From a checkpoint of a small self-supervised audio encoder (BEST-RQ).
Model: 5.46M parameters, log mel input, arch conformer, norm layernorm_no_bias, moe top_k, num experts 8, layers 8, width 192.
Training: muon at rate 0.0077, batches of 512.
Rows from expert 0 of block 3, named by matrix and row number. Rows with one number belong to one neuron. Each number is 500 + 25 x the weight over its row's rms, rounded and kept within 0 to 999. All counts start at 0. Numbers have three digits each. After the name is the row's rms in percent of the matrix's.
# up: expert up (model.blocks.3.mlp.up, 8x96x192), inputs 0-191
# down: expert down (model.blocks.3.mlp.down, 8x192x96, transposed), outputs 0-191
up.22 098:481486523518523517517446453503513519499459470482543463512495551521468514523522506504479526497487490469490528546487476487529532461522486515528535483492497487498493425474502475495495508538510517525489490469508511473488520533515483484488501474468526452510496513512507497504477468493517491505528497510466514515493488524506513469530531539510559491490529506533507474499516478478505554474508536456518490451521480487517503489524469487514476545511508505446496514513518528531481486502477511520512491483476479472503497488464459507550475494511527559476524517489536496533478456477464421501
down.22 102:465527470516516477478504506559484462459452489462480530512473537513479482550459523448480506525518489498483513536484516497531511512506438477498506525530470482514521526493505511508514492486509506520487513512476511491517507502527507524465499459469495430555518503445514492514506501539529480517490505487462545478489471511512475535480468482493492517488537494534503453454493500504484487459479520528484501452515516483485448504467506509490560526516532507542514483478543524498480512498513483531508495466511497469494442523507514518478525498504492502526516534449499507482499549515488508502
up.23 102:497508547536486484507518509491488465508496464511541514529512508505505467500554513553496510486452482530461490513513510501502463524494439515517521485527518500551525532565496447486515494461537514466481523518493497472477467507504499457498519492480506473511526440481492488536491488472513489468539498475537485494489531492520555492512507508525506456540537524489501484453507474480505522469481526493468518498520511511495500499516504504506506469499463451551461510522482488525498525528465500515469537524525564514491514492496520477496473520426497519483479520497500492480493482495467471504
down.23 106:528526499514502491468501441451500508504534495486470451525503532503492476485472470558455488528531510540469526508529464491509506491499492496480494469525551479509494497485447498529529527457501452510525508500535511580480539493486469469480533502520536502445542499520501482518509504495503500489478521545484484507520517501498503522534499524500491523505509499519535478510498469486498456550522512529516486521480504498474514512469525480502513505466501455487524481510502526537459508470529475487481505496484487525481462506521511484493514454505520551509520465534503521496491430496491494448
up.24 094:491489527491502503472495503520505497513527516488504526494505503477432482489516492492505531479538487468533475494565457480524496467500476496452451474501489484494560519484542521493494490485475502497531522498498455515497493541536473481481468485526450494469488502477514490528537524506526489534542491498492505509515486526536479508492548456511542482516444493479503568488473499493489485502557576517511467469482519470510487483491503510519516520542527503455456499480532467529494491511472511491465494479468541513477526489513475511514507494504505480482523509519505508531477512556474482525
down.24 089:495539531452506511490503536456482508480492503503493505512495534488475512501498479512527443485505543517508494511450491542529504501502524510468475517496471464481523510501524472516426494497482484512503506505474462456485537542507496484484472491480456489497488490502516484514507553500495457538481506455498459542474485522500518460522525544518492498467485480495462491536490504485485558510500488502460479519510614439517500516500520519514516521540492480514476489557506519517507495530493520491537495460527489502474499527521534521503490496514542494507504466483488518505501494528508518489
up.25 105:487441483543456483493478536515500488516509469474487567503476503491536511530444496455517506455472475509501486487505483481528554483482550525475524532515495495553480504517482495504470481493494489487502480505488492464526491528517501536475491482541527540535492493527483492486511493510503522504533513519510493535471502488509508504476510514500476486489439508508534473516471513477525524536474446483538507502490509518484482565477507507510534525491498465504438513487536541497470491462508508451537494507468455508493492503498484521535514555546510504507470524459479487529492467502480487505
down.25 112:515537503529476505494543523488446537517499500488580472489470518526489521529505545510490502492527562488493495529498464480522505483488475457488525453507498491506503485527444455510486478473489537519504500468490461544525486537575515485518499491489493478469461496452484497547451507519519504482525512540499464458503512514501510479483523537468468520505512470497506503481480482493541523465490517502481517484524516532495501506492497461517521491503488519502521448506509476477508506522535526496512424496537496510500517504436482492541517480491503507511498477516515514473508524528518476494
up.26 101:485557504573497483503483504517479509540543498499509524444495487451534493461468490485537510465522491485499504513498517463526542486571548539455478487524500485563497502503484480512510489497511518465521530519522492508502500501503510525486487472515492487512494527479465453529517427514510507485530518515482521492521481455479521503504535468500498506477512517509532510505512504454451466507500517498499510536501510512492493527526477508531489450469501501518506439507496445519458512507438529496500483507502522490475508513481511554501507484537479484506500513537470471503493503496461483476
down.26 102:496503495534515530505501483489455482507495526509459514482539530495516468513528517491514512545446531537545472496534464486484467529522440473489533485505508487511453495508500462509464522479510522496494503498495513503507495548545505470513496453493497472459514471519500509536499509502490509502532535473494512487464519471498502515458486456467530504505539499458469506460510519453551462459485526510533520507503488491533516488469536528481472487506477472531482506505498514522502465488531503518497491453492427512485524491523492483529520486513505491461450491523567500538476481513472502494
up.27 101:505481505463478502474530489533504498471443514506551469506474475533463460501503507480483543512498488500545498498463497513481519500475574506446541478489516470510475536468510472503490505508484482460514527518491557499488512502498467454523462507525524472495524473483531473512520520505512521503504498507508505497511479502481513496522480504562494479484427507482475505501499487515506491502545482512492515523562509488452498466517505494522487570532485497480519498483505464486519512489492487490442495525502499471529498473519520505487508502536500472545511483496505509577512479444526523531
down.27 109:440495496540497507494513484520523507538562555515498508513481523470557484481505488475500479501485520475500481478474482503542530499482518492497517459490543546501502462522525513486519509499480510473479501527508468498501522461553498493499500501508472443500508556535515496522470507494512494529489504521448481521524508483482485503520448539502512447487477502503505501508464496498469450491473494471506500533498511532490511489558449517523502457482471518450489482481490507502486471505494504492497525503513460509520520458530477467499495500458488505476497491543545510516553512510484421482
up.28 094:510503502468510507501540514513489553537529477475522467489478478509491490550530465521513504487503486540519513494509493481495465536487464517483511515493496486509497521471497575506485505506516482516555485463522488482485502507483493504499501521496508514518478485491522494461532523515556480558493494476534527504533535504510528485471460436489495503502508463514529565475502484486479455541479530492486471461547524529479508490496458497505508492537499511450502472526541562473485499446500501468493487505497508460495523461519492500494464497454510481500517474481481520497503520477450509548
down.28 103:516572487527487499514481485503497531511526488492512465475488504512471516516531511534508480442484505509483459498496475525455514546468482474489471464512471489475492495492506470539496497504529548513476482504481477504513517514501489459480464497506512514494465523513498492492495526518543499527522453443491518549506495506546508500499501529509512461508484537505489508509528489508494492499521533532494452505483492524481476519558512490513449498486546519489485503533435450527500488471496495481501487443515503470438518516486518513554513541478527504517482498553514462498496554476470525510
up.29 103:551490501453467520543516529510493493480527530506460552536480494467508527523502490473499489491492506474562524511497530472499520512440461487504526493469508546438510459489485495518539514508498507515485488501497503527507506518474473492506534496517512495501501494486510469500466460429513482504558481454470518525501470455483499475490502493474531514504512489498460487530505512497498503517503541539503474497494461483524517503517499502505506510526486454538506480492523509442516542511538482509495492448454484492534509538526479543478531500521478497471520495560508459492500460503527498482
down.29 107:489526495510471503498496511496506510492506494517473500461500516520499463513531446538470538553544491487466507522518475513506562492489534559532499509492522505458488489486491522522488500529444486484505502527449540483506449495484501444545483500531473485497518514514496485490454508495474486482479489490513478562519522475508497517554500480470534511500468470484528475505500515533481508449478535534508472511485523508478474510561502521488490483490441502500503502515516468515506540496515449453470485504496505502526471519520504516477491512468535502552502545492529499509486509517545481533
up.30 091:493503490499487499486534470491515440429515517476556497546467491484523477545537493490517465534463475510508530524530487516453467514502485493507502484492498492498501547444530541511504545480525508515500501507498493539547524548485500480511564550535505486507513552497486432510516527490501498505518519467488501526457493491502482480486486517477509492494527509491510506457507507525485538463490526481534487469469489487536490497543472503476485429463497480551460551531489547482492459514477497501507490511503517478480496510488503498488495486501523507497530504500468485500503502503518474487
down.30 088:533508429488490508471484516518514514498467514482503457538471481555501493532467526486510487505470502476482521523495512478486484480488509503516466533517487495542512476473509555469502477501502521518548484506503507485492521487488496483543488502466503494555522488474531503467489519499543492523492487539578514468513461476462462509510515512485544543481493536493501494476503456496457513532479508478514487519526536500479496493438535487481507484524545423485547517499524494501494521460495484497498524499487501517527462506555536475489469493538482481495476503510458527505500527497512514517
up.31 101:519501537456502473510529459493487523519509456512543536524486501562526495492492483533499514507482515514466471477482515507482519507542487481521514488503460521516486460437479520516498510512501476525491515508538500514496538470494494490489456520489528527503535477498531444530523498536482478507531494440501529479470499513512462508475519533502519517532481518517499458471491440485494517497544567465516547470536478518504496502507496498468485551512539507464468520480502500501468450521510497461490483535507477477511478495497511521511471489459490508507549475531494527490471481521481512537
down.31 104:507475453507496509479509508521478515523479499507505490488516507485474508524478529426515537456488467467501505511538505544502538508505513500518494500542497504473499448498518456502503503494470479521471531482517501490525490516486515514435507507530515522533501515487500538479494469529497511534509514460511532537503486563496475483451516504487476506464531497481503527466545508477494530521523526485513541492505471476529454494511515544544516532468524476516489475525478522510500547469444477537498506465502531495470475506488530499493491435559477498495507532469495519509492507445472519477
up.32 116:563510465470487471518530471549522506495523485473541498516477520437493536523522477498526560519506498531465568428500489509510486463494517517472487453492518513510489479515496495477473473491524500490469545513520479496469437525491522501497489502474506486550483511525515503496518520517478511472493498474475459509473492527518483495489489506474451473487460499480500532497521484528525488503509464509495526485505512492495496519543484531525493560458510511502455510504504493497480498486493522542487540514520488515525506493513477544501467478533489495508510470501466489568506492485532554476
down.32 115:515490494476494438505516507513493553468530518475480509492507550479468523505507476534516495492506526462488536509490530508538530497547483519530438508566507466509498517501510527460505480451523499454492502491519481515465484444494503483505524513513516511522481449515522556468470506523492520499505526548480471480441563496482486488448503525485493476474492504487537504483532500510479521510508480498492521500482480473442516526514490555506511500471489509508477506501516492490540474483495489504497502515472460485528543501514474429483493492532479500515533492501484518469528524497515514534
up.33 101:520478486494494511490489504502533478495510516497449478509520495473438540480456527505493517508491449524467484449499495509501518486474517535478495533503520489544486561531467452511506544504555535490526523492514546509504514551476510524509518508512524502514486507491503457533492491478505455507493537485500444521496509521560489487516505541547480518478480538514505478507505497489472484496506494460515486493501504484467500534523485485488495515466492540533512491486484477488487465491525517553483490496484510499451480550469504443486502544454458560491496469499478516477530479513506496497
down.33 100:479488544514530501487543519500450554460489538485545486502507495513504544516489483553483546503447497508509519493544517479471521473460507520469516490473473496523468485469526487491506502434532448532490472522509492467469484509476493499499495503492537547476477506507434543495517496553495505489503513512512499468486545490507534476501495508505464486481496508502498460500502482553462483535497520451537497480493475497493470502455496467482494489476489515503498476513455522535503503559499501498507518496524509502479493447499519557520500553516460524494496514520494505493503498459491509483
up.34 086:438556513508493540464526475533488481464485550493436491534477512490520498477525491509535474505498493507481501489515507504523516504494450483464509489530471484530485504514574521485477500531521483486531559503542486498484501499536512476525506491477489516497510494490498473481491474485508491509476523519486515456491480466541508522472503503491485505526483489488566470512539482469470507536487555466502482495490507515518523506509441498526457503547515470486506488504461461541497494465519503486503511508505512531513499475537470525450487527521556485473442498510530499475509527514505518519
down.34 089:519489511521515471520481486505516495530494491493558516470493478470519560497495546522537475528495510536523499477499494451551471501544478485487511537472524493502474543486492505493528487479461508498456504503482533505512509474527533494474470476496538478475506472521503493527511488536485515487518473466513475563521490511470489494564568523464502513515503531518493552536481481484519436488531506512497476524461470487516473514456509487471500456493519493552464486499515493518502531498513503508492466500496472475523452489475493481460506457499477514515496476514476473493479525485514457479
up.35 104:504500482530503516533540497543474479497526537468510510481499471498514536507520502532496467429487477524488509500504487494485524507500485495502517439470464501458484477513488524489488497485537505519441490526502503509498459485535531493503527501508495495472512501540486474485559484468511514470509498495488506487486479504514491484500508526505517495435516496481562500487498505540483475501564462513534509532511452499514472481500496449465505530513518459501500475450518541546461501520532516487531492444497519542565489518483496526496483518489472499486534499515469517502497494511473505572
down.35 106:484489493476476504479526528503504504491485495549516472507499514498507483517516507491459519503501537489475473508431503484456488513473517557528484524475477484488518523497502513490508522522511468495560487499510533455518516470500491485489404508521508495527498536504533464482465507508465534508543513495511515500491522512515515519530475520501464462499457536514494516501485499515484482482499551500453500495495544551492505512506488549521448541575477505499487473513478487507492497462540506530534497475438517460492494488513460507492471505515534520491464469492499506488499525511528511454
up.36 101:523475510513501472492495487517508503517488523515523477483519504524498459498504488499468472477494525510518545524509508564524492535499533537523506483509536479468458523443468536510504497466512497534501520493502509463551524516464450497546509531536524489519534506457508488459461489465493495498487476486511500510541514481521505524486490527565511451491489507513502505502476464511518478457515441487479527503503508472508533493488493502533438480445489503443470546474488512546457483523516522520495505549496490498473475537498506488488458498528459486517482475481505487483518509522515479516
down.36 096:547522509491457513518476528532540521528516533459471477488511553512469496496436507520528443547511457507482484485494497475441508462506468494500491503533527494503534528533432530499531483496481474480484498508526510494521483519501484498500497491475472510488519464546468487480482480509510510494513520533522481500513548477444477469528541464472476490459477474510475496503495495512545503521512478464469514498487492505524484533496493510461482499476520482515494524523552524494511494455514460500489518521465511495552461498527508511508479545528543538482506515515537500482526502519501481502
up.37 092:474496523523496445484515482503495520541501480507522504482480500515482512494512495505491510447489463466500485504535517496526531509481541461516546541476482510449539491520478458491474494476535461515501493486456481506505499498498505477461534497499484504519510492533526471497524480524511500476460470491504535586486501502501451524515547476472501504545474519508519503480539535513475547461515496512491501496517472538494464481528529471534502519524493478506525558463493476522493530501491517515513475532476494517506471472542520490453546499458493485545494476501487480473511493520455457476
down.37 088:511516473470502496481520466506470500499488468503451514541485456480506468524474549509504511513536547508507489506488511503490507456505494500501485492514465504480466501549505498506515563538505519526503532492533547500526510500513466472499526504488534486458463530508525508499456514511509491543473484546514526457489493504500506496477515547462510510473497532501510523503525494466509469510521489490483503470509512501520502479467502533517480477490506490488458442560461485519493511468516519481489477422523515490491517525483525528540483529496489473502488513498543478545462527441432500518
up.38 093:500566474517488481473480519478488495484448468495509566517545511501514421540495490506477504483517508525473475500496511458527556527491503549473507514510496503535544530520545508475452476497530500475531490456481459527473488482485490495487493487500502540487512474467468516519466490476462534500478499511477487488511449474514489480507530529484512491499470521455474515495456518494517516472475518469517479538473485555531519522494498453510502510488505502535523511542502526507521510516481505439471454501535514520482507517522514486521514517512510518516497480529507494494513506455475508478
down.38 089:513467508491493482540507478465499477457483488468545506510482507517510519463476533513501484558512468444526483466481550518499419472460518539494480504548465491466476505474508463499491477496509540499505510514499539502480528515507507485474495524500539505509498549543483505515495485519474444525528500468485500459520510470493511496448475508494517509517486495519513504483511522495442505527520466534475515524505478510516518495501520535477500517531496491424476517475464513508518485490530492562539519498545517490511529472491468477528507502501508475457483491527514517503493478506473480463
up.39 092:490495517502495466569461498513479468517489503538474547481504482466455533452511533505498514469496527470490508524529514458516479466486549494485507540485475528533500483460470498488495557523477511514502521513480494471468501513517474482508486482550474533529493507515515464459516480479536480465480512509507507539496533492478516503490489468489470478469513470548498485496513514537446474516518507480524571500490474512506489515549524490536469519531569503500519483455452510516521509506489491497492509493451486513460485510514499509511473518518511513491520544495453501522494474533484502503
down.39 085:525501469492492537479534493491477496534514493483517484515501492466551524498526498490510537517562500466485556478479501492508494484479473469500474501472512515487471468469530467483519462462511493580490496496505552477506491492538514506478447477493480477451480542508521525487526507495498483508504545546501496470529464527516481482520544502507494535506545498497510527491491487536496524470498509503518513451516519540499520456470473482437507514533491490531476491518524494488469492493502484461470480486485498508544532511554504500494520486497471450511474481486486524478520530442482502527
up.40 107:501496500492505481537499498494479483475495501530507472508526510478496494507486516505498487450530480508525477487536495464510502468466514531506507533524511487497501520481518465521485477530544481492497469533461534534481526497486491451472521453533586475497494510509471496496490520484481512467521459508541512511528474510468552565458500480495530476479488480535442541502510509496479495502456483531513487546519511469515485449480513549539495514497499518498527481505501460478502459524502504470493497511486479492506513500447498490494482473519507474547478525508468519497466532582503518517
down.40 102:467509504480470491499478494484494537460544507507546484531511551482549510546477496471486509557467506502561472513522481491458520487470513489469532516527466482505499513526495539524500496475510558490457544483456499426512531524444524465494533509484514537444512518495511472504512497494471483535529494496524513491506512518499506489520507503482487493530510519470489497513516493480505513471511483506514486481495494490495490515528490521483437492553520480471509498505499489517506498517503487462527503510456499502474536440482472521487476522477563523537485483535517512493459496528530492488
up.41 102:510507481477542459501481474515509566470514496491531519467508518506571514508493483485484539476475534494533509463513518480502507524503524500548515463486491494479538521515502556527495513514526471462477489533529468517482464440512533501515495460509464501486501480476526486492464477458496510477543534509477483520501521503499524503526450510473564495488506523492479511501496521492469510498527511470468554466505474506531519499477517505526458498482518474505492548522501514506487521514462468505459484491470542504514494478504504495500484501421498495456538520460458497531492515504489511510
down.41 100:511500530455491515488531549504503447533517508483494485488464536497555477522506469485475482489525506462484527507480509519497491477456523513507468484505518508500494544495492471493451497490529480489530481508538472511505513495499481550537500501551478532508511491499508520560531466476515494517519506506497564455447531500527506503506513513492494530488484467523469487475500499508508518513506534537505463520499506476467543459532499443531553493482477512468489458445491511474492481518457515515529480509518457490487498484496488522539522528504510523486515497474519498499527529435513525546
up.42 094:495505512466476520484470519545507506498517527483455477448466515527510481490475512494477522489465543421506513512506516516497501522482464524534501534521508504489500504515491482534488441497482518474507498471487531510450504479514517478538453522495471521507587476507458460459486471510462483502543504544499495499496516526485493446498523486477527534517523519508517492504483487494532531495516505493528493514521527535494519453535517484484482524482507539468514460493497500487495531528521545458515503516543492476499512471505494515491461500501482548494502507487484496521511449527444534488
down.42 097:490491481523451549518510528496516454480520473466497466523481464503504512499510462481503493481523472491480482522479553493455496476529447557488531488528462511508484526494532503486481554506484489532496543499519501520511535480467511495431476537505495509502513520481476514521462540513482519501493459497468500521509508519479486485524512518457510486506507502527459509494496489503531485494514534460468537485499526554559503480492466505501458565475499484512510512504500525525497437491463529438476499518482533455473509539513499498484525506520521503492531485534502490508496527499525509519
up.43 099:516453545513482526517511495544515491523461509524484482489560518465480498489527550472479488450486461485483483509490482511539518475511484526540496486486480516553493520470481501495506498489496522483495509513468506513525516550495476498495523523496481508523538483476499504494500509439496509507531531505495492505529508488510498481485465490487483476507515504439542455547450500491479515503537498504514492529474425505505509471523525463503480516507496485540512475438506479476482493466457497496455540505482496543486481510487541498526485548504527498502491541534474545508506510531434503504
down.43 101:502509490524486479509490526504494469537486493503482516514529469502475510496456496505502535482507460556465478516500463495501461501497504464510471483492527494496470494484506508482515542512485502503487513536497514513460499493491510515526502483541451491501475469491503507522551503519507564485430534527504466505558526463559523500501533494479499470483517528499480489518469481524473507526515508492463477483539488487513539511498510457544496520517544500473484554460565517547486520479478506468503521508462501476526480504505514443526499499501505472485440501487522530493472541471460474482
up.44 098:514488514568556488493396517498519523461520495509495513515505471467505507520493489500416527506515530532526539508488527496495480518473499490478515490522507475495509516533518470474504525517488480453497485509515472468522529479518477517535533514524494467502462464485474473493469501520445473431518513488503475479490529488502492501493548490503530535497521512543483507491511481495521491492549553486487558457538517492498486493488503496530529493492517484487492506496528509524484470471499485508501490515537511486488499508478510453494541528459492514464458480491509530508535492512490514481
down.44 091:532518550493578503545503493502509508499501499504546494467479568491469482534472462503471500473503473511497506443453501529514531502465451524498505467539484458511481505530480523477495511522507509478477479492537530547488497511546502477508529489494514506507508476497542477499532487501464513493518535460450507520500484480517539457493542498512505529480501467485511486506490526490499509510469544481536507513476517484453511495491468509514502449495479540475493457457498472488500492521452484489491532521457514502514514452508517462501518515494481520467493474519519484500484518539470545494
up.45 101:521517461547492465476537485496508473488465465488486483513468512535481465494507468517500473446491485508478498478495503509505495507552510558445481518551503515526535520452492535535477512487513491497507498481555484500516485489519531551518479482467513498530529504556520489522511464492485468502463467503511480490487527491497481477501505491464488510493528502537555512514491479491494510508600502458515510504493518550468480529500514476516490539498494478497516494492502533523488463479510483519509569475503482504520496516505495486477483527507515493495466510466481455473515560511517477488
down.45 099:497514507482496516477478523444472532477479536461476521496543507475501593490531529488508497554493501498494509467537503467456510512463488533522505525530493491510468514498506484487455513491488507514475461497433500503500508494517486509509495476497479524451475486524500528500520478510541489527507499528517487482469465495516501521479493520491503499524505483479505531496488526546474449517487516478525483457523529455536491499490488500462474471532566479519512491582539483538505513513534509503537495508482476486509553482506514485503521502480475515510492540443483489487516512469498497490
up.46 099:496474550477523516490560480510485476527470448502477496506483498510500472483535536498486495544479502487511477551505487469489508526472515467507522524471496487448494469497501506546511492470490518532489524490504540453488521454481478507497498495523494532481478447498473516522535529503501473509499497472498460522541472519500493508511500478510501508464554500547533511514484446514514488525506508446509510536463460508451494519513518512503527510496524476497495518509553451457490540473511525544482457493529512477486491498543527529539519527462510521488473464520499513492510478538505465525
down.46 109:517516536445494487504478543496532484500507494467540486497441509499470498483608481465513537508507445515517530508474503510464511531482503502497508535488488482470492523494490524504479505502522490483473481481484503520489517470464498548506454545454489466499522461527474519485501481486492500505531531511549426537512504498491498521495479467510558524528492499494480481546505495512490466507544478507510532521504505538477468504428524510493503526475505482510504472503524498487473513503461473486519507499503498498578505486497523493501498484454488530534494486497500510497507509498484529510
up.47 104:522533502504521533505502503549535517506461475488532514497532516459589477508485470502473527534460501502494515485484546489465495515439493516519509443486507519461480473493490505517483471505589483472508478483469479491487521474497473455506490509489521517525459503506527475474524483468490489484497512512522521515511490511495541459490508496529529509507510550496521501494520557537488493473495526482491495486537519484514470470503464484467497492497490533498442514561508529534493500482505461525507493497521498480453490500480495512494523510513512461540476509493549504490518516488475473543
down.47 108:517490521484516502558500472484526513498524448477482502524515504517494520499478536483533538520484462494467474475491548528442528525496479508471539476429494512494519484501464524507533453501451511513491458501504546504502492474460515498477507504471496540542507479531513529482528538510455505503486510481541542486475475492491514506468514502506469489543541471479486446490500533511518514487512516536478502512497498503496487495488488509555469500514483504465456502507530497510527528524507521500522446473542458443492512532523469483466507509488492519501490499444507495502531509478472511468
up.48 114:524502498500506529523496550524494468502472537487494492498499515522480484488497497481467479500522515487533483488542538491483519543505490481520484530492559521461488485469481522516497524486541465461525506503514511475519420497506502541509475542581494496479479535505489464505505518487493502457546482442517496481487460544488502495543522549485509507538479526488474502495485493528524494529482499482548510504514483512493496470498492483523467476502506495524504497474510474478499494499494499477475502487496477502478457463543531502528480491477508480503514544497451430545533501475509434505
down.48 104:500489490475504541489501489504512514552529528530482522474485499495492478520509527504493502508521468514490522553524439509498531509497509481515546503530505491462512434467530504513473511496512489477463537509490517456495501482507494495502521490482516481502488499531515443527509492485503510514484479473453478528529499478486485480458488516495526476534458499484485512501511469532521512520491456495525562477460503483449507503479486486494459525455529517501485488534468451472463482486479521500514501496519505474473550493482505506537491496511501447524515549535531471508543539482478425544
up.49 101:491531478481507481522475495461503514498534467531486507486493551528469431511530481477460504498514531499481487533488483482521510521494519534471497493477534475447514498501490527524507497470457471510521534485497583517504490572499531522504466481500465555517477495497509466553501512489474414513506489532537496517505524513499504513472486486484476482512514519513478518493480493466531504480445488482496511492541492479505472504555506524513480508520497527457450554465539475496497493477540492493477508504517490511494483485491507506537509470526495496466512468520530494500479510487524491520
down.49 098:526494451523478493511476516493473542499489534488482509500540536502449523542510488497460531515486514454523498522477524499470445464486492526509507480506495532540542506514484435490493510457501495513558490506515484503467504477514451507516528539501524510484469457488547500459466498499494511476493504504473518505492480473529500523533532512529528484479519451486488490541524468475480513478534510549462482471507482485512484517508525537495486524528531455510519454485470484486483532476506504505523506555473540450509506518504544519522514500493520470509515517494534517512493538483473483464
up.50 105:549513508462509526503524517515525531475457531504487510507485562496499482499455533481495520505495494504491498517495501482515544485501524475527499504519492520541492525483524495500518512506524528486518504529522495511505520533497444497476506476488489525478477515476564450473553526519466483491479492539475520495502478499526480459525499531518488487462483545499486508491489502478486501471521465470450510446447514495415494519530456500539498539517479516557469556517481528506485486511507485543489470491478479531469513508529475490493503497502500482549482497502478459508482488471455508505
down.50 118:483515514537503508511542499494530503444516525486486531511540511501500448482478540454488485487457526510468520510496436484504478509482530502484513495523517507509532534471490478500511478487519515572517473528535480497483512493513506485495542511479502479517539489476521487500532521505485493523492451481524527486465498547507453488495502495479521493490506491512504456471487463481499474525533513481482521475507487544533537487527482470482519537493587521557489504485506511508478482552487489515481505459536491482499535509501491448488451493506480510455490472519452456512483489472475491504
up.51 097:474498491550496536501511520503493492501504467496482529473501527518515475492470556504565444438482520479540501494547515517491508508474488513495488513495535517507544497470505513477453475515457484488515544502492520467503510461510447531517522482488485489504554511484505493503472476451504500527491491481469489492511499477503462509481493551509506507512493455500518548497537512518531497520532508491508468474510501459516492491533488456508516486495475487503565549542512463516494483436525525470457507524496507485459531542488462514474473502521525512482518503519463512479499485469514510476
down.51 093:525517512492476464481473508513464513482556476434471510522501455530516531497490499508535516552479521490481529443505503482523522482514486462496478532469500508444505489486521513489469488519488496532516538517504495465487517512452511539463532523497451478465482501475513491499483549494524515482458513483512512530511549520488484482570511499501487516451509493484491507497509487445458475508547547519488458476528495504497463531513523459511496491522529544501499517533466480498479494500474516496512551512536521480490484529509460506509480481489555495491535513487521505496520489505485501469
up.52 114:512483402488515517485454512489481512514529519465510570495505501513499509520501519514507526479474548505470518501481471470500485498498507526532492474517516514502530512509476520474464554506552431466510509531519514473489515499484480577524477457490488521543446478532484487503538494504462499504510478456480514505479450508500515487480470546495473476468493503559504505492506546517482494463525524491516525516510522468466487520478477497479512488511515530490496503494495505489497497493505478490495499520495535509459442480494530495519517542479529542504509490508495479476513522488546502477
down.52 111:478512471478462495519503561497503501533488498479518547451532520482494453516491518502478500472524505517551489492516482511541506522533465481471507517501488482461486488523491511456478489511505514527518562511485475495472500516472556470507468506496465536528521513493509485502524513455474486510518530478511540525496486477504512467488592484518479493466469481553486474515501546516473528504557475499503518506493507476459506513482503512514484475480480492478511534478527494495539483491471496497511560491526524465475489507459496471492485489531496548474445493501531492526496497481487535530
up.53 101:513512448537494476519533470505481559481550474474538523462492490493526514489521446460505498487527469462500513504533437487485478477469509468496548511515495488449475484505535496469450501443527508497489495502473513510493466562498551548482484473541526531469523506519512466527540527454496515534489528504508510515496491511511543508498468481497477486468489542538501526488539496495512505479524504539483488514468495498538477519499492503498497535469497489470472500497535470492487511497483502492467487510530524531499510471498510471519505536488513469489525523541529479504472504520520528467
down.53 097:470454486497490474530514513480487517500493510488501485503501501483504535480497462504497472454529518485497443512497576495503481478474550497470501493512485482489500519476485487492502514508507532483503495494498526504515532478504453500476487527503537467524469545526532503459500523518473470515489513498524501519471496515549478496475502562512491480477486470498497434457516544518521451494513451478505514475513494493496519472485526483522556487521554493498533467497506500511493489522556525479490540506496509526507495510494535490512472483566500492509480501494504493520515457539455554572
up.54 105:553530497484478514520517497501506526470535478477518497520550528485455528502495491550493492439478473499498486485507498531499511496542476540482551504481517495509513496514501475502478542517546549504477491487485511511506472566506463507525512501537545478491504515486524502481498479500488520516515507514506493506529490461471527500506489492501477461502543479489508475500485442518473459521534488470503452465523478493494522499495500490511485508502476538448505494507518499510497458477442502498509510497476480504527484511529492497443460540509528532499491521502403547497504495475531452488
down.54 109:517520539507491470483486537523494516486488505483511507501452491517513504479507508462529516498494497477550486464544496480510555534453472497523494532518512450535482494480495491503538533510548523509474538486494509507511511492507532546505508535470502468513497490488497467506492505540513441526501430496526487519469528497457562495536468499500465508467504512492491519504507473453434531491480452511493494480502495524503508534486465493482457459527541506498543502452490535517479486513513472511487559522504517466483499497504506478524501485472474505500505488529493455520497532513516526457
up.55 107:536475501474518523505481546498490468501503502451474516560505532521517462492554516481524577459523436485510486471531494498567492504518530470521516481517516520538497450503478536481514486500522511483531519514522459488501444504515520483493505495458538507475481491484482503512452495474496509558494505465497475526481497493526489531532510512516461448486500519494491501515504523491513522479467520495492491498492513529499508489494487500480459477470522463504543531481478497484488488517519484440476519480523509502501541483514492540490526485465509507490550509504456492499526509532506459458
down.55 100:526513512504505468505492542502471492478478531527486503510528497506536443514457447500476474474495538522537499494501457495435459510484483541493529481485471542500498477475477503488498490526493497533471497504480497510541470499538455476509504499541492469491494480510481481467500510490486474491483555475509482492490491496500515525506545484462509504503528554571509490498474513463542545449490501517482524522503460483496495515498499510496503455486472505492464505511558488485532529525482509485509533497509509476464503490533523510452511488529489516542525498529496502538531421519477487490
up.56 102:529493461472464479462528537488503492511515518452508495490537458505584497471451507512525499460531487490483452524510519469488522493468477562519494515525490547518479517515510529500481484478505456504485483525503462511468489481507484509513503488474513512488501512481518517472484481512550501523509501516507534493491511483537511512491538517499490511487455512498493551519508510535504513503589478515527525566503494479514462511532474486515476459476492474467483519459470502458472542482507480469480469519515496519491479526522498453515477499510518488516543509494507484452527531494503484507
down.56 098:520527486507445480472485510516467494518494519493516527502475488504502482516477485502497463524452475587477539522509495524476487514501450512489521497525473488526527478492448514483477502543485486504448504501501499508541517542502536495566499563510514505501503493489494481498521492497511506481489521476523542505525498497464529522520526502534492486497481501492447502491514525503490507428467478471482511484514503520576513493492517468468501493534477479501518464484515457481546502514525465524529517489495494539474497543478517521510473443451485492530531464513469509510522495491522478506
up.57 094:517503545485508537508518508455517522511501450501505490494498538523485501500487495456508541473506486487449510515538508548472454524489517513486543486467526500530512470495502504533475488521515541544513476490529498492481459513489478482531478501523505471536489554494473463509509469466519492506530495480507501504483517511550474522468520473522500498501533482494523441503503509495537505492536486516564475461488502481474485487500455474479491474512520575540546505508529499535458494494507489449496511496472476536491462474471531517474484447516489495515491508467521478484473533498532480494
down.57 092:487488482515526503473500524486486516493469531480474493473488492485537491472489516479510508484515526512500523493505522506506481521531531475519456503475518537491481480500513503486574491525505513476507488489511481483495486507514469500580461517497512501457502515467522558488502524492522518444489485580485541539498503448517469524504482475499501512515526504501460486515509474538516524458470540507517475499542466489495541525501501480543511526474506482532487550502525525475513513531517468460512493543502476505465511532500505547491501481508467448432528503504475527479513510524486520464